{
  "arch": "caformer",
  "parallel_block": false,
  "widths": [80, 160, 320],
  "projector_hidden_layers": 2,
  "residual_init": "none",
  "optimizer": "muon",
  "muon_scale": "match_rms_adamw",
  "momentum": 0.85,
  "nesterov": false,
  "max_grad_norm": 3.0,
  "lr_schedule": "wsd_sqrt",
  "final_lr_fraction": 0.05,
  "weight_decay": 0.1
}
Rows from block 7 of a small self-supervised image encoder, named by matrix and row number. Rows with one number belong to one neuron. Each number is 128 + 32 x the weight over its row's rms, rounded and kept within 0 to 255. All counts start at 0. Numbers have three digits each.
After each neuron's rows are labels from the 100 images, of 14848, where the neuron reaches its highest value: "patch colour" is the nearest of a few named colours to the mean colour under the peak. Only what is clearly more common there than usual is listed. The data: rendered landscapes of hills, water and sky. In brackets: how many of the 100, against the usual share in percent.
# fc1: MLP up (model.blocks.7.mlp.fc1.weight, 320x160), inputs 0-159
# fc2: MLP down (model.blocks.7.mlp.fc2.weight, 160x320, transposed), outputs 0-159

fc1.287:134119175090170142168073170152117100114145176121173149114144141087088115117173172139142159114102112201111151145149123086133094084127092172093126198140082139121137111145138116164147099120116139196107194111081138163168113165130091177119130088125187109103118150080067103169142146160098170117112083084132147130131143095119157082115116133137095139192136151162095199117035113145084072075115091140082162143180156102130097143155145149124133132077132177174094108103118131140110112088065123
fc2.287:073129120152116151049110104133091087134112102060135132106155070112181140124098122140153102185077092076118094121105098104139194149109158125149183107107159187120136095093123139110079118098187131083195117081147149116138144167129137158060040149135100186131123181160159108117140129077090143185106157100131083113149146123117144186156118187102102169125107114128160117120140150108129122105185174117146099126145125108064128142143186120151120099190135132163157100150062153086171138128110119
patch colour: cyan (32 vs 7)

fc1.189:194126084140143103159182113185124125154123087035145124164147090080178140149133144110114150119103103177128119154130148140133154103169076179093114129171200167127170128155118098172153143167076161114104104111116111126140092086027172132158133163152086160162144124071049142137133145167085089099114136155096114102144145163189146147120148149090115120126134131082141172100136130140086126082113099077194125139092072129089049114092147131163130166102134111118128145152103090105125126133148080
fc2.189:088109139136116132071093134116148070124127161183137114112124180155127108074131132149157114085124141103126118110165115093136122142090148111135150127075131070144066141104122121099114133142110112140159163150113131162160159191157000162129122088063119075145111133136176147092123080063169127134145092100161147159101116125112108077123073097188126128160122119173114087136125111156155132131166144168110139111124147113122221097147127184116124112178190137111155106190121192152112172123101098
patch colour: grey (55 vs 25.9)

fc1.312:156101117091154087092136177117117151123147144139104119159121145196154079209081107163113136097126095134137141135090133182165152136111110146176128078146159120186064164165172139160101122096122095115161141145142126157166185165143094117075130088180103071127119129145147113182152113164094145076166100111138097071104104140124149188151138097086159098094105118188142019109148126132186119111122156096073120155132098157123137134115134148097109113175118135134140202093147104032134135154123121
fc2.312:078154160144100141162112090167110140126136080129122151088139124126045150086107137161060148092098148144126167170135136129095117139138131140112180122161169112112127172113155099140137179119097151141106116122084115110085120169169136111135151128160141093079139111167081179151104107187124153132044093103142166147127071113088139127102078129171118184153158058109059168128138083127138094076192102155203102135103166117127128145149134159090048119144111186136100143094123125218162150162124135
patch colour: orange (26 vs 6)

fc1.15:075157099150108102206103150131176164129122113094138121116139112117099102103145095158119153168090122163110138121200116084168152061149099063125042138092162112130093126155135138133159113144146174152161106079118117113124124175137129141151120102082149133100094105148098179138110191140115123097131176168165132116095090103071128108129149139101137136151152099166112088162136144159128108104153106158040091100113136100174080171171121139216155166075153166167096104182167165073123171067125130
fc2.15:182118126100150129064157065085129073147130095173104103132132105094098139146143141130087168096095132209109109129120119151067151139122165124077187068118173109076149126068133169099080156163140184118107165122113150168141126158106092129115128175113110138141160106089103139159141061080134167126181137184111104110154116103105153171138140127135095123135110067110105158134088123129094180095065102116163110139090088167086123102133164091138136147127129074094213166192164129166130162174146139
patch colour: grey (53 vs 25.9); brown (40 vs 17)

fc1.127:130181069123149141136059127129223134133111144100136193127123144160170179167192145133133169132138167171140173098115143124135109133015149138134129120152117058146107105156144112150071130135137132093132132138140099118121102098131173106163146119102124068099132086053083143145122054117175172154127089114149154169135093169105128139119151106165124137123119142074078082125141150088074036087121153146095169156173125130122185106131098146176117120156120094155165139089124101129100140140166098
fc2.127:129134157083137143151070132067095109084144123207141135117119079172060112136095127129136101118141116124134147140108122118102134135161114095086101075091136153054121172158132120092118141140123103069111144131091172134117130154163087142120135135193096159190109117124157094114131167151134164105109171098123130118152098115136165127080069162081119087158134169173099163108123103107137163147140098125171076115114162158222129108124223084165180185152169137070098111154134174174128184115075136
patch colour: orange (67 vs 6)

fc1.206:106179147080120164184091130117077105096157084132167099126150146129098151034110118174112110107151165128081156088131128127127155130132130135139114110125091094214126138095088155145124135106151111077084054206160130143154108165139134137129103197150110101107120167163179097131162129161092115158104115158060125063109159150162129057118071156124153098103106121133175143049132129129098077134183132090175174125135116112069157138132135071183136135115146143101144138122132160139128102185100165
fc2.206:121150102135142082143121155117150161152095132104157149107112129129051191128094096145139122108125159103141138093135129143180158107118133174123135141136153137185158175122127150104176139090104145156109122175160132079158102101148119064102191200184123123095108138120138097116180086113084148135100082121109110112127151123161100119138126158155140036136098169129118110107141119111112121129152114140166172157116121100150136091108111094051115152086000112116180138075171110141205117165168199
patch colour: white (33 vs 3.7); pink (32 vs 8.7)

fc1.214:045149141114069126143100157151143056132108162141137149158096152138130158195111124096081121163149066178113153100103094098162108134159127087222122136108104071150127169143132164125110156155112148161105074196162104151149116089107152128131078194049142142120126120130133093118146122083100142127133157110177111150117131143151132155125136122117149112136157150023207095117133154111177178142134130111076134069086134099154088164125185089082116107136107098155180112122152162113132114137157102
fc2.214:137177142148159054100102145133132207115094171065106111105150106123188089109063087140096121110111148127148097206134164102097137129146135171081121070128141172128125113114185164157148111103124129139160184130124111125099098148139130178093107155165150167214083095097175159163100128201151108162147104159127146125149184136149126070174059113136143146178061168139146076147167160135116094134095122143139126087149068148109165088136091111106100129137098091156108128080112117106149156158138115
patch colour: black (82 vs 26.4)

fc1.210:074112213054153158165109126167065080131142160119117160113083178135158165126118127147147123090104128121114073083102139129124134126107082157101154189155100145137106155168127132132093052151152147134130145155050152112140135136155120162105057152130174118065108150123131116137124160090132122079149102094159146108110114134138124115094101113117160177096103096130159143075085149161113104145165097071100093096164182116112125160187127233172177139109111116176182183143083119165135150116122111
fc2.210:123078120133140144129117165150154099176083061095105103115162123155169177158206145120154116091138099142110078110144095054096173138153166131131176113150135118090171146144100143192151133144131079122147162130136070149147186141129128149081092129169149143172113038105161109123096158118155133127142086129108135144108141079181031150133157122140109081160114164100125156191077180128103129146150111147116130175189072139100128107161161125069140111135123131221144127144105136108142122093080137
patch colour: cyan (44 vs 7)

fc1.19:039108173132171158180128108131127113076108117161123194122119132117133155130128166135134120150137113169132139094084180100119084101114051170120176131159161152142147225140132167097147115088135096084103124103139126152170165128140130161179109111105147131083103106106099105141102171152165135074165100090098116122140162166161183079124129081123114186100076153118083202157110111123098142112176135167085126145141161131142126079166113132145108109057132127158048152131068078135123103130074101
fc2.19:153139120159093077101106135141124120158084102078114106105154189134110161152094125137122115131123097084088159080164071125148107105098170134188148087110174077165192135118120064152173136200079185151120067139085105099121105181198100134126103125142158179135155127141129153081092088159076119118133204139090123132047075123084106119153145137133147123110141130114102166098161119174158121129140114072103145156143091117066139114103146115105077172190143174166131121127145171165144149113099106
patch colour: pink (61 vs 8.7)

fc1.131:136140122157172106087134136148111104115096123118161114143105147102142195109062159119150079114135134173116128108159128168096143007161143092172067119140110139120145145168137145120145135162147187139172110129065093091113058177107107089154163136171124132073119115173108156166140094162118122171088175159179138135126121120118149174140100118107124217094130139124049102125148092177163163126066105138123111123173140103091146140146141139129116114080125146055149086164113144105122192118114063
fc2.131:141117117141092129187152086134184105098094115164123087152101120150138088175068095072118112168089101130085084157143096138170187087130118101086059082096146162139105127081068161086168152157157193179155131159148130128103150122191119210082138144143138101135112118091115178144131149126103097111138106072116166104105129131111140140155163103086108111166123121161140154082117143142117085059207167155199126135112139151180114127147110066109116155160092094121169139090136159149110184114138112
patch colour: orange (34 vs 6)

fc1.119:123149105135128162144138122125059158122161175095115133189131110123098128068091121095134045177122110087145092101164119183086156156162086103096104114173112158087095162164170103162119134121128123148086165166140099099144178146146079148125126153133128127077101140124145105096077125170187081115135149140084129165141066092155162127203113120147095138173109153181171175147143067150146169072059131124100113099133177096170152146175096084111101158080135136147058111146171127131116138144111175
fc2.119:192182148049094113131132116154135156115080114182174143097139135132088125127109099162074217126124135191157118105128104109161147165128116128110141121095139086101089126117106140138077116183164120078112097106145109130167148150170149156095147108156133059143153076174106192110103145128131168140132095062125136137134121130141142097068163089125121150099142111112100082150162175142159170107086145136106030136152124091129122092133187129110122148128111139088207103209077121130154123158071152
patch colour: grey (69 vs 25.9)

fc1.223:120078057079135128127128108104119082130160132212185099053164103135132143104086091094079207183183109105158124152093142173115115086155119127164157105039103077160155083131131155141098146110165139136101109116132163124158139100120115141142108127124101095123140163128118147172089128117157105145087121167181167246093099139063148117181122134113096144097073156139163124140131103131119088104145140154095171115147154154111129131154148138128146167094179125117126166110105126056107146158108170
fc2.223:172127146202094149130101121123104123155203178124150170214131084116152125096174077068153166116149132111128163154122107128092160113124143127150106143165123167087069150170079155103132092183175128149159130145163105150098122142141097146150134117113158081102132143153102138133128139151163179114121148053054080156092157156155129139108172145083207115110140119132136131048099146125070106140101109129129100125026119145129124158164106112079065154095171110099105132138106122083156106157158153
patch colour: black (72 vs 26.4)

fc1.106:117092139118080145169165141108177163164098113114112120131058136115079147124119113212140115172117115161123175161145078135183152078155165097099119145132126079161134138153140079102131108221135176125080165101157082125103120055107120153151098156158131116150163134089103084081181104095061121122137159177116114074143142149111177137099155074132120113159083153129158139060166181105090114126142127113134109109108097139150108066103118159126151161102148106131087093158160153158154097100172209
fc2.106:165172101154155163094119111154152037134160139094136128137084168168154126105126102139127129076151149126156161101116136110131110140161158142134143178066179156148115133116069099143109104143062126145112134090114125107058091157137003118124138118111115154134072146134104132137103152079105107047135198134146152115111135129178125126163162126115121111152133131128100125135125110117177169052184088136171092141123148094127141155175116140092086128140139169137106139225124073144080174153150070
patch colour: white (40 vs 3.7)

fc1.221:121085181019109126118082153114138088143080169100120122107157087145126173131129144111121124105084115104199072149087134134118158141122215157141157165116171151166125130130081097169139140094173178169142111193096077180093127133148147130090142144182123080100134125173164113112113097131122130144150157105088129135158141141113146115121074139111115081198120126137137194139099175141106082106149101127108162133161121135105133066102159143106173120155115117201110102131100138125219095075085156
fc2.221:143129084158175108158112073143148142094156105151131146158143147136093122162117148113153080134102175154093170172090168139111168111145094109099090051107055114080098121112135195151112228207110125193100177146142194154086102118100129100118122147160072132184137083158103137140152116126109107108101135160095110117139112143131107144163114148085112099126114121148116120136106070119170171103061126150146148078113111171174136100114130121204156147120126140068114133165174110094098190143165085
patch colour: pink (54 vs 8.7)

fc1.195:129109091167111109141091077151159193124072091123132137122075107164146150129150099161162060120150170139168184142067144149198181085111147212137099075087071088124165130118117180076094064127116127161125150156097154152135146088133000135093145101152117135179147092127128148178153144120129141139134154101172141120146103101153089131119126112157134105099133113175108098154124123091161151144078157133122155099158136137115105123170066065106126167106166137116112135122148110090178129165107114
fc2.195:174137108037109105101111131102169114111185129135095148147095141131176091121150097095174091154127138153129149114147141160070173166107084132128119116095091138140089117137096113176153123121086163088092144124100172154088168115135074108098148144117116155116130104065085063088121148103109146160160119149160094105102150126090122095178194127139136094174124169110123103143099069147140074056142157166132153153202127162152106060130091133140096099150102158140168173133143176138221120145089185
patch colour: orange (28 vs 6)

fc1.318:145108097064142137135100175110101160136069156066074111148148101219127110162165153153118159132129151110115098082107157085109093168098141092149069147162113145155117152110096148119105088149091140120137124146149159144083098090147101102128125148124099138083115168132093099132156142111162174135060092112139099133123086167205123119116100062183134130183145117177129103058129167119143103177184148156108150102118202143110152174133119148126131070130129061171096128145182193101099145121190137
fc2.318:153161152132108140104080085165130156098134113114112148150124164125131140083143091108090137135147112194143174122131081145091152086156112158141121096067157141122121142145148100137108151189143137138058153104150085096166174171115077187122178097139114128129141127129089147141143150176117126135114075143139170152165077112099147076145206056168072178119152113117110123185205118122146211097076137091102070126101128125109134091113111109136112132088147134121134147213102112085134064143089196
patch colour: white (57 vs 3.7)

fc1.290:081134125188146128045152121054171169134140132160133121074120110167133095160131087094120148181137134075148132144087141153154188117115165139141064123127140174126170135155200219113132138049154129083145103149183120117131156180119120074134110184125108110140180122093116102085139100102083113152135157145137133100094117160109157119135153120147126127086114120073162123130103133158138103101148142065147164089117065144119119133096147179091088129161114081057116147182209109164106126145119108
fc2.290:123137133057078121154118111244090088147125128116134148096168131097118111124122199157162071100132066158150106137136115097120131103118136142155252119160111104113086073120114084115127105144173148144117138121116122174118097097109137165092110105139111130131096101148172160130134197125144167090126158101107223101127111138132137092112123134152080151216136110191174087130138141122130106129076113175093095146144162100108138132107169118152089142116131163170177082102080124176143112123094120
patch colour: cyan (32 vs 7)

fc1.71:134152152065229162087152123165143190118079172121107163129083139142096127112179160094164105133139146120129131137138091108107175122117118146046109116147122143147095167124173197112188144138122124124102141163156055142134123090104160111036175093140143114101108101151140137156149072121130187123133185116148111132192113131163096094187142099146098093164138148114053095104128110090186161154069155162067173128136101084144161115132146141103096140160097144137122146116142162138137148093117084
fc2.71:139137151181121057145152180064103091101105167135152136116174172117169097123108100116116145092165114149189143163116090114104121134176124130158127160125130127094127115089043140101078163143117149119090156150144087106108104122081107161169149170201110126133133078091097119095100100099140101123144064118109114107159133115122147162033075157119162152160154129130151142106135162127082147102142078030168125153108160140145151101158189091103151145126171158139149120097071184141179089179099127
patch colour: brown (44 vs 17)

fc1.172:112169157110082130192146105185088183128146132100133147179128119111129123123133131208143158063119091108125063177135127146155129121131139164118133126127184104093107135132121061129124098107133108146097121088089105169179161111135142087077122144168132136122118203165119131159161191134148172136138113137118087123069152157096162165102147134053078155145125114184186106113136156115147114101112124162084123222096134102087043142137114101151151126088086163091149112066131141158077159158082118
fc2.172:114133096106129177128124123117071105061100083124138103070125048102137130165149126139103090128101118154111142177106123177107141053121147130159162130119106170126124153142082161153094094077113130124177122116159174155105096167098169170094103164127131100051198123138126197100140102125114161153157118111119201118117112191157133114176089162156125156143177147164165041161101144143084085113188136122135110105156098166108132106144126132095087122134186128047110085145116104174158172119132118
patch colour: pink (41 vs 8.7)

fc1.82:057183126139140112181155194137107079076109134088153112119115083074136159178104178133174112116114162138129154136132129102133146108135130138098113148093105116113063141150104136175063096182118106166188166125104142116154116144081145107117115109148101126149137105169176132157115157107171095138159113132130115160118117125167092160159115106140146112077041125118187101114140104144079157171132112165130138066120114132157138124140114171163073070108160202051141122169215139109049161107131142
fc2.82:133057112144159169072111098079115151140114114143126112189138157168083118150115110150132098123104108124135119190095105161119102121080151108139046071089129135095205160097094163154149130129122100130157106113140170090105121079179107120144103172155132115119176134122109121133075163189136117061136130100137101113138116106086187122090151121133091138221133049097080130072092107164102134111129104114184095207085163146216152123146139117111120151159115158164150170092123139151138129131120150
patch colour: orange (64 vs 6)

fc1.306:114129082091150125102149167098120105131128120090134152108129130174135086149197193135101155118077167139117158112064184125176146149157130101091150134155105103122179136088064126078153095143152163167139156120154093182072151182100165116104094155133156087115150089127093141096136057165123101089134154141113149150128135157156060137148118127136111082112095049104161114082120129114163129206121125079177131062135074141118101131128122177104114121101167155154141101120225091145185106139157111
fc2.306:124070121113102116101122179191146139124130107113177144064073151196078179113092119138080151098128115174090129138123124132137147121108146137087162131113126087161096084123155141167137145092069126106135148117155115140144102133175110174082105115162181129062139109124124105155109167104084160177138111177130112148106127100083147128142145110115084192123095106154130081153170115059062144067151164154183176163106093168150193113159126076145096123054159147178121136117088193107146131098087145
patch colour: cyan (26 vs 7)

fc1.317:111127110105065091108143071121087104094130112125228190130171158096126154189145152106169133162142118098156080106104138161117111205138144102126101158128132141099123121159135127160154134077157085169133126161146121120143183098150084141106102093115135155098156111092120124133151145116148225141169160125089085107068140079075107136080115155180152131123131201071093166169136120139069124143087117153120108133159197136105155126101090111147129154139134115098153062154173096106122204084126107
fc2.317:132176066102071150168179111169137066091135143109098120158104167147148129160119132153156138138146096151110091111083118178138162150087124155152115144112152080137135116159165157189095146169123120112086084124145125124132122093126107136121110108174128106099118162114061131117186086087169151065137109121133121150071058141133128184105125100169087194213123177133110134154166105123134106075108097171130152112082119154160155220115155173153151144096128135076117077163140078141107151051150140
patch colour: black (100 vs 26.4)

fc1.291:088085137105072130168139128191077202170088076124113129107144106197152109066143130113111074191156149171101152158112135158159152142159111140172136171151137122130074098078106177110111103185088166162172103130090137088081146135155102158059073112089114105085112148123147124091161164122103090094122157129201160110111121147175080165120141164128141115070093128133167095087117104125126148094113105146171085081173136097110060136115159112109122119089175133111136141079146118131168168153109109
fc2.291:161084121159109132102127145071158087089198168137148110161211061100128117137149136141164177128157114126207121112152140103119162108098115094089078054092144105077176168153186106083168060128140150090104155119159132113095134121148143129197123152143160093193143179107156117124081101125109166109132087128106121162084145103129178082103116126025117152128104112186130179138098150116174131121118115170150145166096141111173137139146111146085125164124129157103090134147155070148145130145111124
patch colour: black (76 vs 26.4)

fc1.59:148111048184137095132131127146142102122088118120175082135168125148171098072137186178107093071098071113127108116100167136118110113191074160088156180104086131145108145132153164192127135174138187115143122132084143131132101184142123196148110164144159119158109102100102103136165090105128117146161128161131125134127169205122187184070176116120098074161122137072120127136129154124094182079135083157123112186114139120125146090110118149158112063135124064170085146124088102139096094131126079
fc2.59:141132171116115167137115134117124131143141123112073151139100165094136177183124090106131167147120173137145134119182109099132144139090170095142181078133212121085114134193124083090137112097112079139138115124175125127114169062101034053105144089104107138163102152109141152113104157161127121073060126108120112154114071094160104084178110121152130157107138131181130149102092072134150086165126180120156147059115086156115098160149122154093147212163161160107168088179123135133125191121118117
patch colour: pink (28 vs 8.7)

fc1.250:123161121058124107135102082080199122131113118163184125145166093119120063110124129105161077168139077136170143163192101131132122078126159112128082153135169077186051147066138072143144134116129182192091173086143170089171128125130185077141131075097155141138132130136172186104129131100126122136169129132139132076133144062136057096115156117102162167172103180162134142118105124113090102130126150174149083173123154112157105101088163161167139111118133121142154130123069132173121131121180120
fc2.250:166092150181161157112141153127044196111117145091068123121100168151149149099106117184101138136099139144100109134059201130122120155153126124128146132101085160055153132201076191135152107159155093057171103138135137160122128133133088129126112152117067154098130148094073076126128126176141120169119154123130127131120145180105173165131145126139082077066158103073131096082130126167178133204094123079132116087129097105113124183099118124115102125166135091131085132157186163130130162120083144
patch colour: grey (56 vs 25.9)

fc1.231:110115152146103066099141160100138125153069100157114118165010117100089135151141127117139133144120135133121106149121148113136173137128099151129116080140129154110134131133127127103139122164126032113135144088152114166161167170130037103129130103160103146155187135148191129098135175173113070078167122127123159156096087107093180201223211141097141124045172099140128108161161116103139119156124108131095088120138121099172150138127124154063146120120177167116159152111125117183109134128153107
fc2.231:143091106096127094117074075112086102152172107139066123176194131110168154102050076139202103155121154173125157117083121108134120101156157147104099093178115190144124139151135179116085142133138174196141133142150176182113144121141114086178101164123141107129196145176120110071150123158103057115085128150126097128113145165159127046089091106165107137109143111137138141158153120154134133090100133142172145109103155203060113127053097144103143118084128108145116108112134161129123077164101135
patch colour: white (32 vs 3.7)

fc1.113:142176102122166127113106098085157134145115115137155132086171121134110081154096086131166177161150157098140106138130067133148135141089137162190102095164153087109138137153118151148113113164135165087151109132110105125177160107124151174170119141130079075168178043137117085104171157117119135097128076102104165184132140137067148183091219150170065110152127132102084073118174067132075132128130133138132085145142119118131148110143137061106096127194105172112139085099179149141053128178111158
fc2.113:092125147153065092148206116129138107084126100127148094133139151120111088195143136168127056146127110163178133167070119105105142183083160170103083130101122164087187124086151153081146158151108157146100161179068156132132084112133102134093098134152080134109100136109107163178109159145069088119092159164148142150126180116173114111106054126093149027160143149147129132123087110136198113138150117092156124112080113144176146138087122120126173134079136156156150178153102128092079130133164085
patch colour: orange (37 vs 6); white (29 vs 3.7)

fc1.118:096156171085084129123082113154139183064093123152155129109091151109089119131143111169151130114122103157043175122147118140142060105141112083086089109120149110080144122107101043102112145171169150129172122189134131136098164071143149116129079153134088183108121092025157096129123194155151104137170151133169150089097155155148121049151084153137114192141101145140091132150175131138133122175085100173144170142158113081138139144141099157156118138135145103100165125134184154152107131079157159
fc2.118:116150142142117132174104083066160128138120094112106112178141081169113149111146125101174139115127175163118120135159165112127128077133153144101160168110124130117116133117162128138069152176146132143079155134212089142099201144108105081178124126109106101197150075122091139112082112157120110064151114173159099145138181095114123203123112134120060097110124127205131118089072123099142096110148075105123104071128103163046129115155161143094152093112058099091182088157133171078161162134124126
patch colour: green (25 vs 3.2)

fc1.94:121142136126113075167115175038142164164160099098102119102093104149099132099127087159151100126137090138165113148133156124153155097124158078174093200139190098110132090136144117096132131159117157167070119060139165077128083130140144141153145176176116079085085167103139142110094107119110108117081162150159117122129134168138110101102171048147107145166135187202140064130133141117145100091187177152143206148124146074096170107092147078167126111120140124175071130148100131146142139086098147
fc2.94:115106076102080175121133067198149086136107138099096130159103104122121115200118139125131160124140201151105183156110047155104180196106122141099182078069168104172107217146148126176102123121118150112100117146133119158079132142105043095083154161109127159127184107137125082151134159099155116111139124144152133065084106116150084153175126135134150100196148143143151128141098115125099109155160085129117067113112140151160145109120132154109106163139158109093086109114162138119119119200186101
patch colour: white (43 vs 3.7); pink (29 vs 8.7)

fc1.245:126100168103094108107117126102079119144168109149126131090144113058158112199050170141130137102075118115192064147115143159100150147238128117171109141150111150118169128108156080156127114111134155099122181129028110150092152125124094114125058155161113097080169129155166119087101145134148109176127158136144147112092119106139105123074080137119099056156150129161125127148095185122087109133071109077165144164166157145152090149138128127147110158162120122175123151112106153160192075135162144
fc2.245:128159155120123096127120090098147142112131184151163160186152151147114101137171074159059082154100122156080121148151146139127081115045130113158081077128095098074117111196165197142147154122082085137096118222167133098138144105124100091120132113166123145190129154090133119072149099156129163114144132113085105112134144153140155099151113095168154151156104128116109096104117112123202141125149166074126095106052088143179179149106175082127141116192122105153116139099183154160064134119122108
patch colour: grey (54 vs 25.9)

fc1.238:132050179075150174136160159132173159152126177150112118105139101149176097096137135129165179088110108095102123087166093081129100155101135130111157171160122167105107131144163075156128111151164122138125141119157120154093118134147194149086114137140129153164113157119150142133092203084118180111102161131099114118154160112158081056080192125089135072166124179156122195096101148103056156101134114143104125109131118109102101117150164043130109143161132194156086125064135150102119056086159127
fc2.238:047168106139098150151135111106129084099164056121104094131107155144118093176113121099171101163124099139159079135086140147126165083161074118164175145081134140169104114143115160150125151118137111144140084107089113123140122178083125131183148125154105156145214121108168121106164055169125132176082129141165151130132108168176170103164109105191075119091173171056160076133094142148166093170162149092131067102120136160118085096133160151163135109132118110053132122138141131189159154080099135
patch colour: brown (41 vs 17)

fc1.184:124120138121080120147131109084129095134151103150150111105185125108133098120118167151094108145139098109180161107220084189106140099135117110093163158060185056157094132091039110063167083120133149100155156131139104103137184138122155099205126153088131133182135048110203090068129160127120153102134118116134067130126133116068106090119124092129077151166114153148136105106134174053087147146162168144137134090159119146147175136155092096114131152146131131157123157139126123182167112156135128
fc2.184:200127082162184125161106148160127168121129126063098119119070128144148143156123122111147132126131142138079128149089129052110144155142157145131141093166125226121151129149165101147141165156143087119104092101146139146144088115156097167062134111203146109115122189091034149194132085143144121103106160167133194123146126173186124151113172141162145101107115072099106104164115104164176132092100074119116137182084116110152091161091143155177118087090073125120129127103088117137104165135098088
patch colour: brown (58 vs 17)